{"encoder_arch": "resnext", "image_size": 64, "crop_scale_min": 1, "horizontal_flip": false, "encoder_norm": "groupnorm", "encoder_activation": "relu", "encoder_stem": "deep", "encoder_avg_pool_shortcut": false, "fusion_encoder_bias": "all", "optimizer": "adamw", "beta2": 0.999, "grad_clip": 0.5}
Rows from block 2 of the fusion encoder, named by matrix and row number. Each number is 50 + 15 x the weight over the matrix's rms, rounded and kept within 0 to 99. All counts start at 0.
# fc2: MLP down (fusion_encoder.blocks.2.mlp.fc2.weight, 256x1024), inputs 64-127
fc2.97:52 51 53 48 47 50 45 50 35 50 57 48 56 42 54 53 50 54 49 48 69 53 36 47 74 49 73 44 55 57 51 50 50 31 48 63 19 44 51 51 50 55 48 53 51 43 52 47 54 52 58 40 46 51 45 51 46 52 54 45 43 44 50 51
fc2.98:32 44 58 48 40 41 56 18 97 25 42 35 57 70 30 51 59 38 54 46 56 47 57 28 57 41 64 50 54 58 50 26 43 89 47 58 96 36 33 23 64 64 24 34 32 37 41 44 56 33 52 56 48 40 41 30 44 49 48 72 43 35 48 54
fc2.99:36 40 46 56 45 46 62 37 57 27 44 33 45 53 16 46 57 34 31 64 95 56 69 48 99 45 99 58 41 56 59 46 42 64 31 70 68 58 34 45 34 41 37 54 52 56 39 47 45 35 67 47 40 35 47 20 50 48 48 42 49 51 43 37
fc2.100:53 52 54 43 48 49 40 51 48 52 58 51 51 51 57 52 42 56 51 40 66 55 34 47 69 51 68 41 54 52 53 48 51 43 49 64 34 45 53 50 54 55 48 50 49 44 54 51 51 54 52 50 51 52 49 54 48 50 52 53 43 45 50 51
fc2.101:44 50 52 56 49 54 60 46 29 44 48 47 57 35 45 54 61 48 49 58 48 48 60 48 47 50 45 57 53 55 51 49 49 34 51 55 28 50 47 45 49 54 42 54 49 51 47 47 55 47 52 49 49 48 50 45 51 53 52 36 51 51 53 50
fc2.102:58 55 48 50 54 47 41 75 00 70 68 71 40 29 71 43 53 64 51 50 64 58 36 72 67 62 65 49 39 36 56 76 53 10 46 89 00 61 68 73 44 44 70 49 66 54 49 61 36 67 23 54 57 60 60 62 58 48 46 30 53 60 50 42
fc2.103:77 23 14 99 66 41 99 33 30 35 01 32 37 21 22 24 99 15 13 99 09 33 99 70 00 50 06 99 20 12 41 65 23 30 13 00 57 66 46 54 24 21 42 36 92 79 40 27 18 16 30 39 31 40 59 20 62 36 29 08 81 59 29 30
fc2.104:13 16 24 67 35 49 81 42 99 00 35 01 44 60 00 47 81 08 15 99 99 53 98 70 99 30 99 76 11 77 60 80 37 99 24 89 99 73 13 28 30 23 06 65 84 59 04 55 18 20 94 47 37 20 43 00 49 38 42 39 47 46 32 27
fc2.105:58 48 52 50 48 47 41 51 66 54 39 45 50 56 50 51 49 47 52 48 36 43 35 55 35 54 32 54 50 55 45 55 49 62 48 36 68 50 50 57 45 51 48 43 58 47 43 48 51 43 59 31 49 48 49 50 52 47 50 56 49 53 48 47
fc2.106:45 51 50 50 52 55 54 44 57 48 46 52 53 54 47 51 47 49 52 49 41 48 62 45 37 48 39 52 50 49 49 43 51 62 53 40 67 52 49 44 49 49 50 53 42 53 50 50 51 49 48 57 52 50 51 49 49 53 50 50 53 52 52 50
fc2.107:54 48 47 52 48 41 49 55 61 51 51 46 41 57 50 45 54 48 47 52 55 51 44 55 60 51 59 50 45 45 50 56 47 53 43 53 56 50 51 57 48 46 51 42 58 51 48 50 43 47 48 48 47 48 51 50 51 45 47 60 50 51 44 47
fc2.108:49 46 49 57 46 44 54 53 32 45 52 42 48 37 45 48 62 46 43 60 64 50 45 55 71 52 69 56 50 53 50 56 46 31 44 61 18 50 47 55 48 51 44 46 60 49 46 45 49 45 56 36 44 47 51 44 51 47 50 41 49 51 46 49
fc2.109:41 51 56 47 50 56 46 49 28 45 55 53 57 37 49 56 45 51 52 47 54 53 45 48 52 49 53 47 58 57 53 49 56 38 56 63 23 50 47 44 55 57 44 56 45 45 49 52 58 54 54 51 52 51 47 48 48 55 56 43 44 45 56 55
fc2.110:51 46 49 59 48 50 59 56 31 48 48 44 51 34 46 52 71 45 46 62 56 51 53 58 62 49 56 53 45 55 52 60 48 32 48 68 25 53 47 52 45 48 45 50 59 51 41 51 47 46 58 41 49 48 50 46 51 49 49 38 50 51 49 46
fc2.111:54 53 52 37 52 47 30 46 92 47 66 43 42 78 59 48 30 54 55 28 75 66 25 35 73 45 76 29 50 41 54 40 51 73 49 58 87 35 48 43 66 46 43 41 38 31 65 55 44 55 36 63 53 51 44 49 42 49 52 68 40 36 45 49
fc2.112:52 49 52 48 48 47 42 55 39 51 56 47 51 45 54 51 50 52 48 48 65 53 33 53 70 51 69 46 53 54 50 56 50 37 48 61 26 46 50 55 52 53 48 49 57 43 50 49 52 52 56 40 46 50 47 50 49 49 53 50 44 46 49 51
fc2.113:53 48 49 53 48 48 54 50 43 45 50 43 50 44 48 50 56 49 45 53 67 51 47 49 72 51 70 51 50 54 50 50 46 40 45 56 32 47 47 52 50 51 46 49 53 50 49 46 51 46 57 44 46 47 51 46 49 48 51 47 49 48 47 51
fc2.114:61 48 49 61 48 42 50 51 64 54 36 42 54 55 48 47 69 45 52 60 20 39 45 59 18 53 13 63 45 50 40 56 45 51 48 35 57 51 52 59 43 49 52 42 65 51 43 44 47 44 52 25 43 47 49 53 54 46 48 52 57 57 45 45
fc2.115:48 58 75 34 43 63 16 65 00 84 47 88 89 10 99 65 00 79 85 10 10 21 04 52 15 82 00 44 95 78 27 32 58 00 75 34 00 44 64 94 40 86 67 55 32 64 33 21 99 73 73 18 52 58 63 92 57 68 60 52 65 80 71 65
fc2.116:53 62 56 37 54 44 32 40 34 68 77 69 52 58 70 47 28 68 61 26 66 63 31 30 60 48 63 34 64 31 57 25 57 36 52 76 37 40 65 41 55 52 58 39 28 39 77 56 51 69 19 66 55 62 46 70 41 59 47 62 41 43 52 49
fc2.117:23 69 76 01 43 49 00 56 99 61 78 64 27 93 64 53 00 60 76 00 46 54 00 38 45 67 38 32 66 47 53 26 67 93 64 77 67 51 50 56 80 68 54 26 16 52 60 57 72 64 30 66 73 54 71 61 57 50 48 98 59 65 65 78
fc2.118:45 46 46 61 49 51 66 50 44 45 44 45 50 41 40 48 68 42 46 67 39 44 70 56 38 50 37 65 43 50 49 56 47 45 48 44 53 56 43 50 43 45 47 52 56 57 42 47 47 44 53 47 47 46 53 42 53 49 48 42 57 57 49 47
fc2.119:50 57 55 39 55 57 40 47 61 59 53 63 54 61 60 54 32 58 61 35 37 52 49 44 29 48 31 39 54 47 52 42 57 64 60 44 73 49 56 43 58 53 57 53 37 49 57 58 53 60 42 65 60 57 49 62 49 56 51 58 49 47 57 55
fc2.120:50 48 52 50 47 48 44 55 33 48 56 46 52 39 51 51 53 51 47 51 68 52 34 54 74 50 72 48 55 56 50 57 50 32 48 63 17 47 48 54 51 53 46 50 58 43 48 47 53 50 60 36 45 49 47 48 49 49 54 45 43 46 49 52
fc2.121:49 50 49 50 50 51 57 47 48 49 49 50 49 50 51 51 51 51 50 51 52 49 59 46 53 49 53 49 51 51 50 45 49 48 51 44 50 48 49 47 50 49 50 53 45 52 54 49 53 50 50 56 48 50 50 49 50 50 51 51 51 49 50 52
fc2.122:44 47 50 50 42 56 58 37 65 42 52 38 58 52 45 58 52 47 55 52 56 49 58 38 59 48 61 50 58 59 50 37 46 53 54 45 51 41 39 39 57 55 39 57 41 47 56 39 62 45 70 41 41 48 48 48 46 48 49 58 52 45 49 58
fc2.123:47 49 50 56 45 43 53 47 67 42 41 44 40 53 46 48 69 44 56 61 24 46 58 59 14 49 22 59 41 43 44 54 49 64 52 44 80 57 44 49 58 50 43 40 59 54 42 54 42 46 40 59 53 47 57 44 58 43 46 58 53 55 47 50
fc2.124:43 49 53 67 46 58 86 41 19 42 31 47 66 29 20 60 71 34 42 77 37 35 83 58 46 59 31 84 56 70 47 48 46 31 52 27 12 56 38 49 25 56 44 73 51 65 42 42 66 35 91 23 43 45 54 34 58 57 54 13 63 70 55 45
fc2.125:44 59 53 35 53 48 31 44 84 45 66 50 48 76 54 46 25 53 60 32 47 53 42 37 39 43 50 32 59 35 50 42 53 82 55 55 99 45 50 27 73 52 44 39 38 42 63 63 50 54 24 84 61 54 47 51 47 50 51 86 43 34 52 57
fc2.126:52 49 52 50 48 47 47 49 44 49 53 46 51 48 52 50 53 51 49 50 58 51 39 48 61 51 60 48 54 53 50 49 49 39 48 56 29 46 50 51 52 53 47 48 52 46 51 47 53 50 52 44 47 49 49 49 49 49 52 51 46 47 49 52
fc2.127:59 59 57 49 53 48 53 35 29 66 62 65 53 51 64 54 53 62 58 44 50 59 47 30 45 49 46 42 55 42 54 29 54 20 57 63 03 40 68 44 52 54 55 49 36 46 66 48 51 63 20 56 48 60 47 67 47 54 50 52 49 43 51 48
fc2.128:54 59 59 27 50 49 20 46 65 65 72 58 55 72 81 50 13 69 62 13 68 61 19 32 66 33 71 04 61 42 50 41 59 58 56 62 63 33 54 34 71 55 52 45 34 31 74 55 55 72 36 73 50 58 31 70 35 53 59 79 29 23 52 55
fc2.129:43 53 48 46 52 44 52 42 44 46 56 49 40 57 37 51 38 46 44 42 70 56 62 49 72 41 63 49 46 52 60 46 50 45 50 73 59 51 47 29 49 46 44 49 48 55 63 52 39 48 44 74 54 51 51 45 49 50 54 50 51 48 48 43
fc2.130:49 52 52 48 50 47 43 57 49 51 54 52 44 49 50 48 47 50 50 49 59 55 43 57 61 51 61 47 45 47 53 59 52 54 49 65 56 54 52 53 50 49 50 46 55 50 46 57 43 51 46 52 55 50 51 49 51 49 48 47 47 51 50 46
fc2.131:79 61 52 41 58 57 20 69 00 68 62 73 55 24 82 58 37 69 58 28 50 49 01 54 46 60 42 30 56 49 49 61 54 13 55 70 00 46 74 67 54 55 59 55 56 37 60 55 50 61 44 47 63 64 55 70 48 53 58 33 39 43 55 56
fc2.132:55 51 45 45 54 49 42 50 64 57 52 53 57 64 59 44 39 54 55 45 31 48 54 46 22 47 30 44 48 41 45 49 52 50 56 27 78 43 53 52 54 46 62 54 50 50 58 45 51 62 38 63 46 52 45 57 47 50 57 74 50 42 48 48
fc2.133:47 53 52 46 52 55 47 50 52 53 51 57 53 51 54 53 42 53 55 44 41 51 52 48 36 50 37 46 53 48 52 48 55 56 56 51 58 51 53 46 55 51 51 51 44 50 52 54 51 54 45 59 57 54 51 55 49 53 50 51 50 49 54 53
fc2.134:48 56 58 40 51 54 30 46 54 53 55 59 58 52 58 54 30 57 60 33 48 53 27 42 39 54 41 44 61 52 52 36 56 53 56 50 39 46 57 50 60 59 50 45 40 43 51 54 55 55 53 41 59 54 53 63 49 54 54 53 46 47 56 56
fc2.135:92 87 87 30 66 56 16 57 00 99 66 99 46 43 99 57 19 99 95 00 00 45 06 23 00 72 00 21 99 27 29 16 70 00 89 00 00 26 90 59 99 89 81 28 06 44 99 52 82 99 00 73 80 86 66 99 47 60 58 64 46 47 92 84
fc2.136:37 45 51 49 52 63 60 35 48 19 39 37 73 42 19 59 46 37 37 53 74 49 66 38 77 54 79 59 65 71 49 34 46 62 45 38 53 48 32 43 43 56 39 75 34 54 37 46 65 32 97 45 45 41 51 27 43 62 66 30 47 46 50 50
fc2.137:47 55 55 40 52 54 35 53 53 55 56 57 53 53 61 53 34 56 59 36 44 53 34 50 36 50 39 41 56 50 51 51 57 54 60 55 56 49 53 48 59 56 51 50 46 43 54 56 54 58 45 56 57 55 49 60 49 53 53 58 45 46 55 57
fc2.138:54 50 48 52 50 47 54 50 48 51 50 49 48 50 50 49 56 50 49 53 52 49 52 51 56 50 55 49 49 50 48 50 49 47 48 46 46 50 51 52 49 49 53 51 51 52 51 49 50 50 52 49 48 50 50 50 49 48 50 48 51 51 48 49
fc2.139:82 35 25 99 63 44 99 55 00 56 25 48 52 07 46 33 99 47 26 99 32 43 99 76 23 62 32 99 25 16 47 85 26 00 26 09 12 57 67 73 21 23 57 56 98 60 41 34 19 41 31 11 35 47 57 44 62 43 33 00 66 63 33 30
fc2.140:55 52 52 41 50 49 33 53 67 58 53 54 42 58 57 49 31 52 55 37 42 51 33 51 36 55 40 44 50 45 49 55 53 70 52 48 80 51 54 50 58 51 48 42 53 47 52 54 47 53 39 54 60 51 53 53 53 48 48 59 45 49 52 53
fc2.141:45 52 53 40 51 59 36 57 42 54 57 58 57 46 59 55 35 56 56 38 54 53 40 53 51 48 52 41 55 54 51 57 58 47 60 59 52 52 51 48 53 53 50 58 49 45 51 56 55 57 56 54 55 54 48 56 49 55 56 48 44 46 56 53
fc2.142:52 48 50 52 47 46 50 49 46 48 51 46 49 48 49 50 55 49 47 53 57 51 44 50 60 50 59 51 52 52 50 50 48 42 47 55 35 48 48 51 50 52 47 47 53 48 49 47 51 49 51 45 45 49 49 47 50 48 50 50 48 49 48 50
fc2.143:51 55 53 43 54 51 37 61 45 59 59 60 45 52 62 49 31 58 55 38 60 55 38 57 61 50 61 38 48 46 52 59 53 41 52 56 37 52 59 55 52 48 61 50 52 50 57 56 44 58 48 46 53 55 52 61 50 51 52 46 51 51 52 51
fc2.144:37 42 48 55 43 52 49 59 31 41 48 47 43 34 38 55 39 44 44 56 78 51 44 65 96 54 83 64 43 56 55 65 51 38 50 88 21 60 42 65 30 48 47 54 61 60 31 49 50 49 68 28 37 41 54 45 57 52 48 44 58 66 48 40
fc2.145:43 42 47 62 49 53 69 41 39 37 42 42 55 38 36 51 71 42 44 68 47 45 71 48 46 50 44 68 49 55 50 46 45 44 48 45 45 53 42 48 41 46 42 55 50 55 41 44 54 41 57 47 44 45 52 39 53 51 50 38 55 54 49 48
fc2.146:45 47 48 57 51 52 61 46 51 44 43 48 51 46 41 50 58 45 48 59 38 46 67 49 35 49 35 59 47 49 49 48 49 55 51 41 62 55 46 46 44 47 48 52 48 56 45 49 50 46 49 51 50 48 52 44 52 51 48 44 56 54 50 48
fc2.147:55 52 52 43 50 51 44 48 52 53 55 51 53 54 56 52 41 55 52 40 65 54 41 44 68 50 67 42 54 52 52 44 51 46 50 56 44 44 54 49 52 53 51 52 45 47 55 50 53 53 53 51 50 53 48 55 47 52 53 55 46 45 50 52
fc2.148:46 49 48 57 50 53 59 52 35 45 45 48 53 38 45 52 62 47 48 60 39 47 58 55 38 53 37 60 48 51 50 55 48 42 51 46 39 53 48 52 46 49 47 54 54 53 47 47 50 46 51 47 51 49 53 45 52 50 49 39 53 54 51 50
fc2.149:49 51 50 52 52 56 51 50 37 51 48 53 59 41 50 53 50 52 51 51 44 48 52 51 40 51 39 53 54 53 49 50 51 41 53 45 36 51 51 50 50 51 50 56 49 51 49 50 53 51 54 44 51 51 51 52 50 53 52 40 53 52 53 52
fc2.150:52 45 47 59 51 46 62 43 49 44 50 45 45 46 42 47 61 46 41 61 61 54 59 46 69 51 68 54 47 49 54 44 46 43 42 54 33 50 47 51 46 46 47 47 51 53 46 45 46 45 48 46 48 46 52 43 48 48 49 46 52 51 46 47
fc2.151:56 54 53 44 52 43 36 45 73 62 56 60 47 72 60 47 32 59 57 38 40 53 38 40 30 53 36 45 55 39 49 35 54 62 53 37 68 46 60 48 56 51 56 33 40 48 58 54 47 56 31 48 55 54 52 66 46 49 47 72 52 48 50 50
fc2.152:52 48 49 53 47 45 50 53 41 49 53 46 48 45 50 48 58 49 47 55 61 51 41 54 65 51 64 52 50 51 50 55 47 37 46 59 27 48 49 55 49 50 48 47 58 47 49 47 50 49 53 39 45 49 49 48 50 47 50 48 49 49 47 49
fc2.153:82 54 41 56 70 58 58 64 17 81 51 75 56 32 78 47 70 65 54 49 02 39 44 59 00 73 00 54 58 31 41 59 53 22 50 14 15 49 80 69 60 46 66 48 57 47 66 50 48 59 38 56 69 65 63 68 55 51 47 29 50 56 57 63
fc2.154:49 43 50 65 43 55 74 54 18 45 41 41 55 21 44 54 93 46 45 76 50 45 66 62 67 51 57 62 42 59 49 64 46 35 51 55 05 54 45 62 41 51 48 64 66 54 37 45 56 46 57 27 37 48 53 42 54 44 49 30 52 57 43 49
fc2.155:54 58 54 45 53 55 39 56 36 61 58 61 58 44 64 55 41 60 59 41 33 50 34 50 23 55 26 46 56 51 49 50 55 40 58 45 31 48 60 51 55 58 54 55 46 45 58 53 54 59 47 46 57 60 52 64 50 53 53 42 49 50 56 55
fc2.156:29 49 49 64 49 47 75 43 33 31 47 48 48 40 31 47 78 38 40 71 50 52 83 49 47 44 48 59 48 45 55 46 46 46 43 63 33 53 42 45 47 50 44 51 47 56 42 51 45 42 44 69 48 45 48 32 48 54 46 40 52 52 49 48
fc2.157:59 49 44 59 48 39 59 58 47 59 49 51 39 50 58 43 69 49 50 62 34 46 51 58 35 53 34 54 41 37 48 60 46 38 46 48 39 50 55 61 48 43 54 39 63 52 49 49 40 51 35 49 48 51 52 55 53 43 41 57 54 53 44 47
fc2.158:53 49 48 52 50 44 55 43 64 50 48 48 46 61 49 48 54 48 50 52 42 50 57 45 39 48 42 51 50 46 49 41 49 55 50 42 63 47 50 47 52 50 51 46 47 52 54 47 50 50 42 56 47 49 49 50 51 48 48 62 53 50 47 49
fc2.159:48 48 47 56 50 52 56 52 44 48 47 47 51 44 44 49 58 46 47 59 46 48 58 55 46 49 46 56 45 50 49 55 49 49 49 50 53 54 46 51 44 46 51 54 54 53 45 51 48 47 53 46 48 49 50 46 51 50 49 40 53 54 49 47
fc2.160:52 46 48 57 45 44 55 53 37 45 50 41 48 41 45 48 63 46 42 60 64 51 46 55 70 51 69 55 47 53 50 56 44 33 42 58 24 49 47 56 45 49 46 49 60 49 45 44 48 44 59 36 42 46 49 44 50 46 50 41 49 50 45 46
fc2.161:53 51 49 48 50 43 47 46 67 53 60 52 48 64 53 45 48 53 49 47 58 57 48 46 62 48 62 45 46 39 52 44 49 59 45 58 70 49 54 48 51 45 53 41 48 50 52 52 41 54 40 59 53 51 51 54 49 49 43 60 49 48 46 46
fc2.162:27 47 51 59 42 37 63 37 89 41 39 48 25 70 37 42 49 36 51 63 22 43 70 41 19 51 19 63 50 43 40 29 53 87 54 27 76 63 38 41 63 52 43 26 31 65 37 52 52 39 42 71 52 46 59 40 57 42 37 74 61 61 50 59
fc2.163:62 50 46 42 51 55 42 47 78 61 48 48 60 67 56 49 33 55 52 39 44 43 46 47 45 48 46 43 49 52 47 49 47 63 50 31 78 44 51 51 48 48 57 56 50 49 56 41 54 55 60 46 44 51 46 60 48 49 50 58 51 49 50 51
fc2.164:41 55 55 37 46 67 49 44 30 40 53 47 89 29 47 65 30 53 54 38 63 45 52 41 62 43 64 37 67 90 47 43 51 24 54 44 05 38 46 34 47 71 47 85 37 44 60 44 91 50 99 35 38 52 39 49 42 57 74 32 47 45 52 59
fc2.165:68 61 50 31 59 53 20 65 30 69 68 69 38 43 74 49 14 62 51 20 66 59 18 57 64 48 57 19 48 36 53 56 58 37 52 76 34 60 67 59 60 46 65 41 49 47 52 66 32 76 31 65 74 56 57 66 50 55 54 41 45 45 58 53
fc2.166:55 37 37 56 49 47 47 64 66 40 42 31 53 53 43 49 62 42 35 57 71 52 36 67 93 49 76 50 48 57 50 72 50 62 42 74 78 53 43 62 40 44 42 46 69 42 35 52 39 34 67 20 44 42 45 41 47 49 46 51 41 48 42 39
fc2.167:79 56 45 70 69 44 78 57 33 82 39 73 52 45 76 42 87 60 54 65 00 31 68 57 00 68 00 65 57 30 30 50 50 32 52 00 35 50 63 61 57 48 69 37 52 53 65 48 47 61 04 59 65 68 60 66 57 48 46 41 57 59 52 57
fc2.168:47 51 51 47 52 56 51 45 58 51 47 55 54 55 50 53 43 51 53 46 41 49 60 45 37 48 38 49 50 50 50 44 52 61 55 41 69 51 50 44 49 50 52 54 41 53 51 52 52 52 48 58 53 51 50 52 50 54 51 51 52 51 53 51
fc2.169:41 49 48 52 48 60 54 48 48 38 52 41 65 43 36 55 50 45 49 54 56 45 53 51 58 52 58 52 54 60 49 52 46 54 46 54 50 53 42 44 45 53 37 63 50 50 48 50 56 40 72 45 51 46 49 40 48 53 55 37 48 50 54 50
fc2.170:56 54 53 41 50 50 40 49 65 59 54 52 49 63 63 50 33 58 57 35 45 51 40 44 41 48 44 37 55 48 49 45 52 56 54 42 68 43 54 47 58 53 54 48 45 47 61 50 54 57 42 56 52 54 47 62 49 50 49 64 47 45 51 54
fc2.171:59 39 51 55 44 61 67 25 65 28 33 26 76 45 27 59 66 39 39 60 70 44 58 25 88 49 77 52 50 87 48 24 42 70 45 41 65 37 35 42 35 52 37 67 30 45 35 34 64 31 99 28 43 45 43 30 37 52 57 30 39 36 47 47
fc2.172:57 49 47 47 52 67 53 63 16 45 54 46 62 24 42 56 46 50 33 53 79 53 51 61 93 55 81 39 47 66 54 74 52 31 49 66 34 55 45 56 45 49 50 71 59 55 42 53 54 54 66 64 55 50 49 39 48 55 55 21 39 47 55 47
fc2.173:47 46 44 59 52 50 73 34 90 43 40 43 54 70 33 45 56 41 48 63 34 42 85 40 33 52 35 65 46 52 46 34 42 73 43 16 93 46 44 44 41 41 46 60 42 59 54 43 50 41 62 42 42 45 49 40 49 51 51 58 60 52 44 46
fc2.174:53 51 48 45 50 44 41 51 67 57 53 54 45 63 56 46 39 53 52 42 48 50 45 49 47 49 48 46 49 44 49 50 52 59 49 47 69 49 55 50 51 48 56 43 51 50 55 52 46 54 43 53 50 52 49 56 50 48 48 65 51 50 47 49
fc2.175:46 64 56 29 51 47 25 64 69 63 70 63 39 62 72 49 10 62 61 19 64 60 34 53 62 45 66 21 52 32 52 60 61 62 58 69 74 50 53 41 74 54 47 41 49 46 63 58 41 67 34 76 63 56 49 63 48 49 52 67 41 42 53 53
fc2.176:51 46 48 56 47 44 53 53 34 46 54 43 49 39 47 48 62 47 43 59 65 51 43 54 71 52 69 55 50 52 49 57 46 32 44 60 22 49 47 55 47 50 45 47 60 48 46 46 49 47 55 37 43 47 49 44 50 47 50 43 48 50 46 48
fc2.177:63 47 44 55 53 44 54 53 87 63 36 48 41 71 51 44 52 48 51 51 15 37 57 56 10 51 11 56 44 45 43 50 46 67 47 13 81 50 55 58 50 43 61 43 58 58 51 47 45 45 47 45 45 50 50 58 53 41 45 68 63 57 46 49
fc2.178:58 48 45 51 50 45 51 54 63 54 50 47 43 57 50 46 52 49 47 52 50 49 50 54 55 53 54 53 43 45 50 55 46 58 45 49 65 53 50 56 47 45 54 45 56 54 50 49 44 48 44 50 50 48 52 50 52 45 45 55 53 54 47 46
fc2.179:60 47 46 51 52 48 55 43 74 54 39 44 46 63 51 49 51 50 50 48 36 42 54 42 31 51 32 53 50 51 47 40 46 65 49 22 74 45 51 50 50 50 53 46 45 52 55 42 53 45 49 47 46 49 49 53 50 46 48 61 55 51 48 53
fc2.180:60 45 42 54 45 40 34 88 81 65 34 45 21 63 61 40 55 51 53 58 00 49 42 94 00 63 00 64 30 15 42 94 57 71 54 16 99 70 59 82 54 35 61 30 87 61 30 57 28 51 20 50 60 49 64 53 66 36 39 60 61 74 48 43
fc2.181:36 47 51 40 48 58 50 40 61 38 63 44 69 57 36 55 28 46 45 43 91 54 55 39 99 44 99 48 56 64 54 43 48 64 49 60 71 42 37 37 42 51 39 68 41 44 52 43 60 46 76 44 38 45 41 36 44 56 56 50 42 41 48 47
fc2.182:58 62 56 43 49 41 40 49 60 67 59 61 47 64 68 46 40 62 65 36 32 50 39 44 25 52 28 42 54 31 47 41 50 44 53 43 50 44 66 48 58 54 56 37 46 49 66 50 47 60 24 57 56 58 52 71 52 47 45 67 53 50 49 51
fc2.183:44 51 52 50 49 54 49 52 28 49 53 51 54 37 52 55 52 52 51 51 56 52 47 51 57 49 55 48 54 53 53 54 53 35 53 65 25 51 49 48 51 53 45 55 51 47 50 52 54 52 51 49 51 52 49 50 50 53 52 40 46 49 53 52
fc2.184:32 37 37 57 36 34 65 52 93 32 55 28 30 77 07 35 68 26 30 71 99 73 71 65 99 52 99 63 10 20 77 77 42 96 15 99 99 62 35 55 16 27 23 40 74 53 32 70 03 20 37 40 38 38 42 05 53 38 21 46 47 54 34 08
fc2.185:52 57 54 38 56 57 39 48 72 62 52 64 52 66 62 53 31 59 63 33 33 51 49 44 26 48 28 38 53 45 52 42 58 72 62 43 86 49 58 44 58 52 59 52 37 49 59 59 52 60 36 69 62 58 50 64 49 55 50 66 49 47 56 55
fc2.186:57 46 44 56 50 41 58 50 70 53 41 45 43 63 46 45 58 46 46 56 39 44 62 54 40 52 38 57 43 45 45 51 44 60 42 31 72 51 50 56 44 44 53 43 55 58 49 47 45 44 47 48 45 48 52 49 53 46 44 58 58 56 43 45
fc2.187:47 42 45 64 49 48 65 52 46 41 38 41 52 41 37 49 72 40 42 71 36 45 66 60 36 50 34 70 45 52 47 61 45 49 47 40 57 55 42 55 38 45 45 51 62 55 37 45 48 40 53 39 42 44 51 38 54 48 47 41 57 57 47 44
fc2.188:83 34 13 99 62 30 99 39 26 37 17 31 13 25 16 19 99 16 18 99 13 41 99 72 01 49 22 99 04 00 43 88 13 31 07 03 61 73 52 54 29 11 50 32 99 74 46 38 00 14 11 27 32 39 62 18 70 28 13 00 82 62 25 30
fc2.189:51 51 53 45 48 49 42 47 51 50 54 48 52 52 53 53 45 52 51 43 62 53 37 46 65 48 63 42 55 55 51 46 51 47 50 58 37 45 50 48 54 54 48 50 48 44 54 49 55 52 54 47 48 50 47 52 48 51 53 53 45 46 50 53
fc2.190:53 53 50 35 54 51 30 52 74 58 60 58 45 69 60 49 16 58 53 29 64 57 34 44 64 47 68 31 54 46 52 46 56 75 53 54 74 46 55 47 60 50 58 49 42 44 60 56 49 58 48 59 55 55 46 59 45 50 52 64 43 41 51 56
fc2.191:52 56 51 48 52 43 41 69 51 68 54 63 30 55 68 44 42 57 59 45 34 53 44 66 24 55 29 48 43 29 49 67 54 45 55 40 50 59 61 62 53 47 64 39 60 55 53 58 39 61 26 55 54 55 56 64 58 45 45 58 58 59 51 52
fc2.192:48 50 55 38 48 47 32 34 95 44 55 40 61 80 58 49 34 54 58 35 58 52 35 30 54 39 64 34 57 53 47 36 48 79 52 41 99 38 45 37 58 49 46 52 37 35 59 48 58 51 49 46 38 48 35 50 43 48 59 71 43 35 46 53
fc2.193:44 51 53 48 52 56 48 47 38 46 52 54 55 43 48 54 45 50 51 49 57 54 52 47 57 49 58 49 53 54 52 47 53 48 54 54 43 52 48 46 50 52 48 58 44 48 50 53 53 52 54 51 53 51 49 47 49 55 55 40 47 48 53 51
fc2.194:39 45 56 48 39 58 54 41 21 30 46 37 51 27 33 61 50 43 43 55 98 56 55 42 99 43 99 45 49 66 63 43 48 33 47 89 19 50 41 45 40 57 39 65 47 50 36 43 56 40 90 40 44 40 46 38 44 53 60 31 43 40 51 45
fc2.195:44 47 52 49 43 42 56 44 58 42 46 43 42 58 38 48 51 46 46 50 84 57 64 46 96 48 89 49 45 50 54 46 48 56 45 64 68 47 44 46 46 49 43 40 49 55 46 49 43 43 54 55 47 46 49 44 47 44 42 61 51 47 43 45
fc2.196:03 68 99 00 26 81 00 32 92 47 86 52 82 91 78 93 00 80 86 00 99 74 00 05 99 16 99 00 99 99 69 00 99 82 99 99 51 05 37 14 86 95 40 72 00 00 63 62 99 84 99 76 60 56 17 79 08 78 99 99 00 05 83 85
fc2.197:58 57 54 38 58 56 27 65 30 76 58 67 36 47 69 49 19 66 49 29 57 50 32 61 56 48 50 35 50 46 52 65 59 37 54 58 27 52 63 60 56 47 74 55 55 49 61 57 46 69 42 56 57 61 47 64 47 53 57 47 46 50 54 51
fc2.198:49 52 50 47 53 54 50 49 59 53 48 56 50 56 52 51 43 51 54 45 38 50 58 49 34 50 35 49 48 46 51 47 52 62 53 44 71 53 52 48 50 48 53 51 44 53 51 54 49 53 44 59 55 52 52 54 51 52 48 53 53 52 52 49
fc2.199:49 53 53 44 53 58 46 48 55 53 51 57 54 54 53 53 38 54 55 42 45 51 54 45 41 48 43 45 51 50 51 45 54 61 56 46 67 51 53 44 52 51 54 55 40 51 52 54 52 54 49 58 56 53 50 55 49 54 52 50 50 49 55 52
fc2.200:40 41 43 72 41 28 67 49 54 40 40 45 36 49 35 39 95 38 47 84 15 48 66 67 09 59 14 91 41 08 50 60 42 51 45 52 69 65 49 61 36 39 38 23 75 58 25 51 32 38 15 60 50 38 66 38 68 42 29 62 63 67 42 39
fc2.201:17 42 49 60 42 53 64 52 67 38 55 44 33 52 26 52 43 35 45 68 53 54 69 54 63 50 55 60 47 58 58 52 52 70 53 72 61 67 37 45 52 51 40 44 47 67 33 50 52 45 55 59 56 44 59 34 58 47 39 49 59 60 55 57